Weights of a small class-conditioned image flow-matching model.
Data: trained on histories of elementary cellular automata, time running down, 295000 training examples, 7.2 epochs.
Rows from block 7, named by matrix and row number. Rows with one number belong to one channel. Each number is 200 + 40 x the weight over its row's rms, rounded and kept within 0 to 999. All counts start at 0. After the name is the row's rms in percent of the matrix's.
# convs0: first 3x3 conv (model.decb.0.1.convs.0.weight, 128x128x3x3, standardized in use), inputs 32-47, a 3x3 kernel for each
# convs1: second 3x3 conv (model.decb.0.1.convs.1.weight, 128x128x3x3, standardized in use, transposed), outputs 32-47, a 3x3 kernel for each
convs0.85,104,258,204,220,192,147,253,203,213,159,145,140,253,93,232,254,235,332,228,228,268,182,222,241,154,168,190,197,163,155,231,230,225,199,202,195,205,227,233,179,255,167,219,184,136,219,209,258,186,240,225,183,159,233,231,227,218,120,233,214,181,208,175,181,262,125,214,195,65,204,185,185,144,259,176,210,188,241,172,250,221,199,185,218,200,258,247,232,199,259,220,189,193,207,197,217,159,202,227,244,190,188,213,196,245,145,229,242,187,218,136,152,247,141,252,245,246,278,192,168,228,239,174,189,187,175,202,261,191,167,210,133,180,222,258,221,227,198,219,214,161,264,164,230,154
convs1.85,096,178,296,154,220,314,75,238,165,186,205,248,282,195,201,219,185,173,224,182,248,229,138,94,187,178,127,209,239,255,201,216,170,117,272,193,156,203,206,195,211,267,159,210,258,174,154,252,217,247,172,122,181,229,176,186,232,192,154,196,171,216,271,159,211,194,160,201,283,140,226,250,192,224,237,237,193,248,214,160,198,219,215,210,189,204,273,212,192,261,123,151,123,193,165,142,248,212,190,214,219,221,232,191,240,151,151,180,191,233,183,163,158,287,199,163,206,94,204,249,185,139,270,182,219,298,179,201,215,253,253,238,203,225,134,162,203,222,173,214,194,219,301,175,149
convs0.86,092,222,233,239,197,194,212,157,197,226,140,196,245,199,184,178,170,153,174,232,214,182,192,207,125,263,173,209,181,212,267,169,102,203,253,210,161,139,219,222,212,180,176,208,242,254,292,265,213,224,177,166,194,175,185,192,207,206,147,166,176,149,224,176,182,204,126,134,217,152,176,147,241,180,150,283,198,196,233,176,199,245,262,260,243,227,178,151,201,225,189,195,248,157,204,236,187,188,158,196,183,223,250,187,115,190,187,103,255,164,178,163,185,164,150,141,250,149,172,175,148,218,263,175,216,209,248,201,188,185,177,266,218,186,217,236,148,260,203,127,141,134,135,133,277
convs1.86,091,182,273,186,165,219,201,170,211,285,224,265,188,206,232,238,232,254,230,297,296,207,210,155,152,155,154,125,194,204,224,188,174,229,222,130,212,289,279,190,231,241,174,209,216,190,212,279,158,142,257,215,192,239,124,229,155,214,162,213,201,195,189,162,174,254,228,174,236,235,234,171,172,139,172,191,211,161,184,281,219,177,130,235,192,165,214,197,138,209,173,259,184,260,219,136,123,254,218,187,138,266,204,184,288,165,137,171,130,292,184,235,165,227,154,200,242,243,196,255,203,188,182,254,206,227,218,285,219,199,250,125,256,196,183,283,214,251,187,242,225,189,183,220,180
convs0.87,096,163,216,194,163,187,248,221,204,247,139,232,216,231,145,228,263,270,221,160,210,249,118,188,213,239,169,174,220,183,211,164,279,220,189,167,183,157,210,116,165,206,229,236,274,179,169,134,164,229,186,224,211,187,192,156,210,155,148,205,167,252,216,236,275,167,143,165,174,217,90,184,111,224,215,163,185,204,200,302,230,188,164,228,130,148,234,182,186,276,249,176,154,155,257,225,194,234,279,182,117,163,201,221,264,235,203,232,225,207,186,176,160,174,219,260,157,216,155,237,192,240,230,243,203,255,221,161,199,203,159,150,182,282,192,199,207,153,180,182,195,206,201,246,148
convs1.87,089,212,77,174,168,196,223,123,146,283,183,106,199,224,218,216,217,170,218,246,196,161,297,225,276,227,220,227,259,121,254,121,201,110,198,162,273,192,149,145,208,179,234,241,142,203,232,232,179,168,229,193,128,125,195,188,176,191,185,189,216,195,200,178,181,128,187,166,213,238,215,161,172,242,156,213,267,236,222,223,196,168,194,177,172,140,195,165,177,134,202,265,199,229,189,200,187,204,155,192,217,123,176,218,335,264,202,145,168,219,142,192,263,248,160,305,214,189,213,97,174,183,244,244,269,216,222,181,188,209,222,153,225,199,156,278,166,157,175,225,199,259,257,260,238
convs0.88,093,179,203,272,166,211,252,176,157,214,143,179,271,223,280,185,276,252,242,181,210,253,132,192,230,211,215,263,181,243,236,152,205,213,133,163,226,209,321,209,152,199,142,158,227,204,197,257,297,141,240,205,122,148,193,184,280,228,146,223,176,184,190,148,174,240,337,132,267,175,125,153,193,189,214,186,231,210,153,292,253,279,149,196,242,194,230,185,167,218,191,279,291,220,246,202,193,295,206,167,163,213,229,211,156,203,223,138,153,245,288,235,145,197,194,194,172,256,211,217,235,209,189,184,186,146,215,183,213,219,144,186,165,110,130,140,128,203,131,152,211,183,203,139,266
convs1.88,078,256,306,184,236,208,218,166,173,202,167,168,170,171,181,154,190,203,217,205,223,162,264,186,221,200,194,270,266,194,263,228,189,288,142,206,276,228,241,271,161,200,195,193,105,251,210,239,267,170,219,262,151,192,163,202,232,223,205,222,187,247,193,189,209,174,180,184,182,193,206,173,167,169,110,83,223,195,219,243,253,137,204,208,211,214,205,299,205,180,189,198,257,211,154,198,130,197,149,168,204,236,174,184,232,168,201,216,175,179,269,201,168,160,160,80,164,241,222,238,168,242,215,197,217,163,276,231,235,172,244,238,263,158,258,157,193,204,168,234,191,232,183,212,252
convs0.89,097,194,157,178,246,237,206,190,198,192,162,201,172,208,296,224,218,214,205,200,210,206,203,237,242,219,216,224,193,153,158,193,223,183,200,176,213,206,221,173,138,259,261,221,174,135,222,254,204,246,290,282,176,173,153,192,263,191,151,142,207,224,237,228,199,230,190,209,241,140,141,230,207,220,254,237,194,122,200,249,240,234,207,201,190,264,176,199,179,191,160,197,205,228,186,203,224,230,230,249,228,308,231,266,172,196,183,180,212,236,224,214,194,233,252,190,220,170,204,163,210,199,188,195,218,222,189,220,165,172,143,93,184,186,168,168,182,184,203,187,157,184,171,215,251
convs1.89,149,184,173,152,148,103,174,200,210,187,231,243,169,229,285,194,166,170,202,202,249,216,230,139,142,172,206,202,182,134,201,192,121,181,229,211,226,222,243,256,185,195,117,164,185,204,169,186,172,208,416,261,210,184,177,218,204,162,222,211,163,196,178,171,198,220,186,204,215,132,202,229,194,216,184,210,197,261,192,229,236,202,202,208,176,139,231,257,222,259,236,178,209,149,299,196,138,184,229,174,211,150,244,132,101,220,189,271,252,155,184,186,216,211,216,195,189,203,184,136,216,223,175,222,185,147,180,143,183,170,145,162,243,240,177,206,182,233,185,320,282,253,217,203,251
convs0.90,083,210,234,221,252,251,223,173,240,180,186,171,139,297,295,204,253,284,206,199,154,190,201,179,199,156,184,212,169,216,191,227,173,163,175,153,230,228,192,233,243,185,184,178,192,139,203,240,150,231,167,237,235,189,293,162,220,197,170,179,173,184,239,240,207,109,154,169,175,238,274,240,189,164,206,292,251,200,184,25,228,194,193,259,217,269,222,209,200,144,188,219,229,189,197,230,196,228,198,220,228,224,193,206,151,144,227,196,121,177,272,237,284,225,174,184,277,198,269,194,233,196,228,203,140,142,181,146,236,171,225,123,226,252,136,170,230,205,209,138,173,200,197,223,213
convs1.90,087,155,184,188,255,148,174,146,221,201,231,237,225,211,178,205,203,210,209,168,168,215,151,215,153,198,168,220,231,177,183,194,204,192,203,252,149,197,154,207,222,215,152,158,239,164,211,231,220,185,262,249,272,186,140,203,285,216,225,214,231,208,236,227,264,187,143,210,257,165,196,224,224,204,161,223,104,234,184,134,236,158,200,118,228,158,195,161,169,251,192,154,215,254,240,155,214,185,208,248,158,193,107,213,196,252,209,216,238,226,140,219,193,71,172,235,106,172,183,292,229,196,186,200,143,190,157,195,228,223,121,195,149,176,188,263,231,206,182,238,252,229,228,230,275
convs0.91,098,202,179,229,180,222,197,222,240,221,197,271,221,243,254,201,179,103,187,183,233,206,204,219,187,184,165,219,239,168,210,239,246,270,241,207,229,236,196,213,145,170,192,240,231,246,211,155,207,177,99,183,165,199,140,169,182,211,176,241,189,258,234,193,160,161,187,161,166,202,192,201,189,184,249,231,210,189,213,191,165,197,214,240,204,230,142,148,226,217,154,143,215,212,232,159,184,156,185,223,245,303,194,206,241,190,170,224,251,209,179,227,203,179,238,191,159,156,161,191,239,197,234,279,213,200,207,194,177,152,183,214,195,201,222,182,183,170,117,219,197,197,242,236,170
convs1.91,085,240,264,237,211,212,270,202,262,146,178,243,217,149,185,219,181,181,188,189,263,293,226,248,198,134,195,308,208,222,178,172,144,216,235,216,220,193,167,225,201,297,268,214,200,210,233,136,204,192,215,175,195,206,192,131,245,189,173,165,221,230,161,273,188,152,193,203,206,182,176,196,202,207,247,215,210,236,167,150,257,228,157,240,225,224,273,218,113,172,243,167,227,229,204,169,203,169,201,251,232,152,233,222,218,173,173,117,238,237,334,290,206,181,241,173,134,165,159,210,188,215,220,255,204,213,272,231,123,214,243,182,242,213,132,134,215,179,145,247,244,146,151,185,216
convs0.92,112,224,221,132,204,154,227,202,229,192,172,197,156,203,182,154,207,257,205,311,216,145,248,183,190,223,181,292,131,282,205,226,175,197,218,243,200,211,201,179,228,267,214,140,186,202,206,189,160,209,248,183,253,204,243,223,189,169,179,238,203,126,129,223,235,133,220,204,212,149,217,118,244,195,180,208,197,171,211,246,227,220,189,202,180,190,232,208,179,233,176,142,288,200,231,217,208,194,170,235,200,236,254,155,212,186,188,219,187,209,188,193,218,208,153,225,137,230,251,170,186,178,243,195,136,166,245,191,195,200,202,264,221,185,216,162,187,160,212,225,197,223,225,209,210
convs1.92,106,289,178,238,161,225,167,148,234,162,195,170,165,216,185,197,206,223,210,139,227,186,135,203,182,237,207,176,163,199,161,207,234,235,219,136,175,226,219,212,166,203,213,170,245,198,256,179,252,237,157,170,204,173,208,182,235,198,253,203,229,224,134,202,163,248,232,239,155,208,197,176,161,190,257,257,189,140,161,185,301,173,165,308,215,231,236,212,227,171,202,156,157,164,178,212,202,197,146,237,202,218,189,218,140,194,241,270,167,118,193,237,221,156,184,200,186,231,147,177,174,194,115,192,193,278,167,185,319,172,202,274,196,164,110,248,228,182,152,139,242,180,241,86,142
convs0.93,102,235,192,226,214,286,233,178,176,172,195,195,184,227,221,192,197,192,174,177,163,266,190,268,265,214,223,99,199,251,240,166,224,197,209,252,128,230,193,189,233,127,143,248,217,188,200,176,198,153,208,141,219,217,216,179,175,188,258,178,134,220,207,242,195,160,235,204,178,226,142,181,197,215,154,232,179,260,240,167,183,189,234,228,186,232,143,194,216,189,176,185,214,128,243,149,219,194,227,143,161,251,200,221,257,168,244,172,224,238,207,199,187,244,231,227,143,201,185,158,223,224,240,242,208,188,186,229,203,203,217,203,178,241,147,162,189,184,221,138,209,181,210,301,180
convs1.93,092,164,135,233,147,200,180,155,156,100,208,229,185,193,253,205,190,217,243,204,205,273,189,198,168,198,236,137,257,158,212,212,129,148,248,227,117,161,236,115,215,215,267,225,247,193,230,284,205,233,254,206,201,172,185,175,206,167,200,190,164,201,228,163,188,202,175,226,201,237,224,196,200,184,177,255,180,204,248,227,223,172,197,296,259,316,188,226,223,277,225,190,137,276,196,224,216,227,219,253,210,212,242,232,294,238,261,199,230,163,172,264,184,206,148,178,254,168,207,112,219,186,241,163,195,204,151,190,241,91,227,124,167,208,116,259,205,199,166,216,266,161,182,268,234
convs0.94,105,209,220,187,217,220,197,233,231,190,176,203,213,184,218,225,207,185,211,177,180,153,202,271,217,267,219,196,147,122,217,205,230,213,220,224,185,218,214,246,182,210,199,195,226,185,207,193,202,180,157,136,164,165,196,130,201,179,184,186,218,239,186,180,162,239,52,217,205,172,336,138,191,223,200,284,156,144,110,311,304,227,208,242,297,231,195,265,104,242,227,207,152,131,214,195,218,199,120,272,187,230,235,212,210,194,212,202,176,200,201,251,260,242,155,169,175,214,222,192,211,216,214,188,197,180,212,175,202,248,197,214,195,197,190,243,182,179,219,177,219,181,194,210,188
convs1.94,102,252,253,75,221,234,196,213,250,248,204,180,176,188,179,206,193,240,204,198,194,177,200,176,202,252,165,203,196,198,292,191,241,223,49,262,223,262,253,186,266,200,195,198,209,170,184,133,140,186,172,240,176,229,214,186,204,261,207,232,195,154,226,195,225,212,116,209,240,170,276,207,148,208,189,164,163,166,212,245,170,199,186,206,227,236,182,178,148,171,148,161,206,205,215,173,153,199,184,213,175,254,335,174,186,200,162,210,190,212,275,200,167,166,190,286,189,253,193,259,219,230,125,221,160,134,207,229,224,192,247,155,175,101,205,251,219,206,224,208,215,138,151,228,198
convs0.95,107,231,191,196,229,259,232,173,192,193,235,233,120,244,243,220,235,157,248,272,279,196,182,262,196,204,191,176,192,255,181,202,177,227,236,171,197,216,229,245,201,158,193,212,205,173,206,182,197,138,142,167,226,263,226,241,208,221,105,145,215,199,286,173,220,221,192,222,199,200,125,203,207,177,99,159,182,191,194,268,264,252,178,224,167,205,170,194,180,244,185,193,228,92,222,262,215,224,170,237,217,207,120,195,206,168,223,204,225,214,220,218,169,230,225,176,223,219,196,263,279,184,172,189,199,205,197,179,211,172,177,139,163,178,205,276,214,235,148,224,168,193,218,162,249
convs1.95,103,122,200,231,171,210,173,165,129,169,212,253,205,194,272,206,248,201,202,158,269,242,197,150,177,111,191,223,219,211,183,160,248,191,192,166,210,271,107,207,271,196,278,250,171,249,222,158,196,206,203,207,220,149,241,173,159,190,206,221,220,239,214,206,173,179,231,182,209,198,224,193,165,156,181,195,210,193,221,237,217,194,157,196,298,177,231,230,123,266,203,171,222,181,217,163,203,155,239,240,181,210,180,253,244,196,217,176,253,136,224,199,247,143,190,166,152,152,232,168,183,202,199,177,119,190,237,139,221,251,186,210,207,150,232,210,195,199,175,226,209,263,199,286,237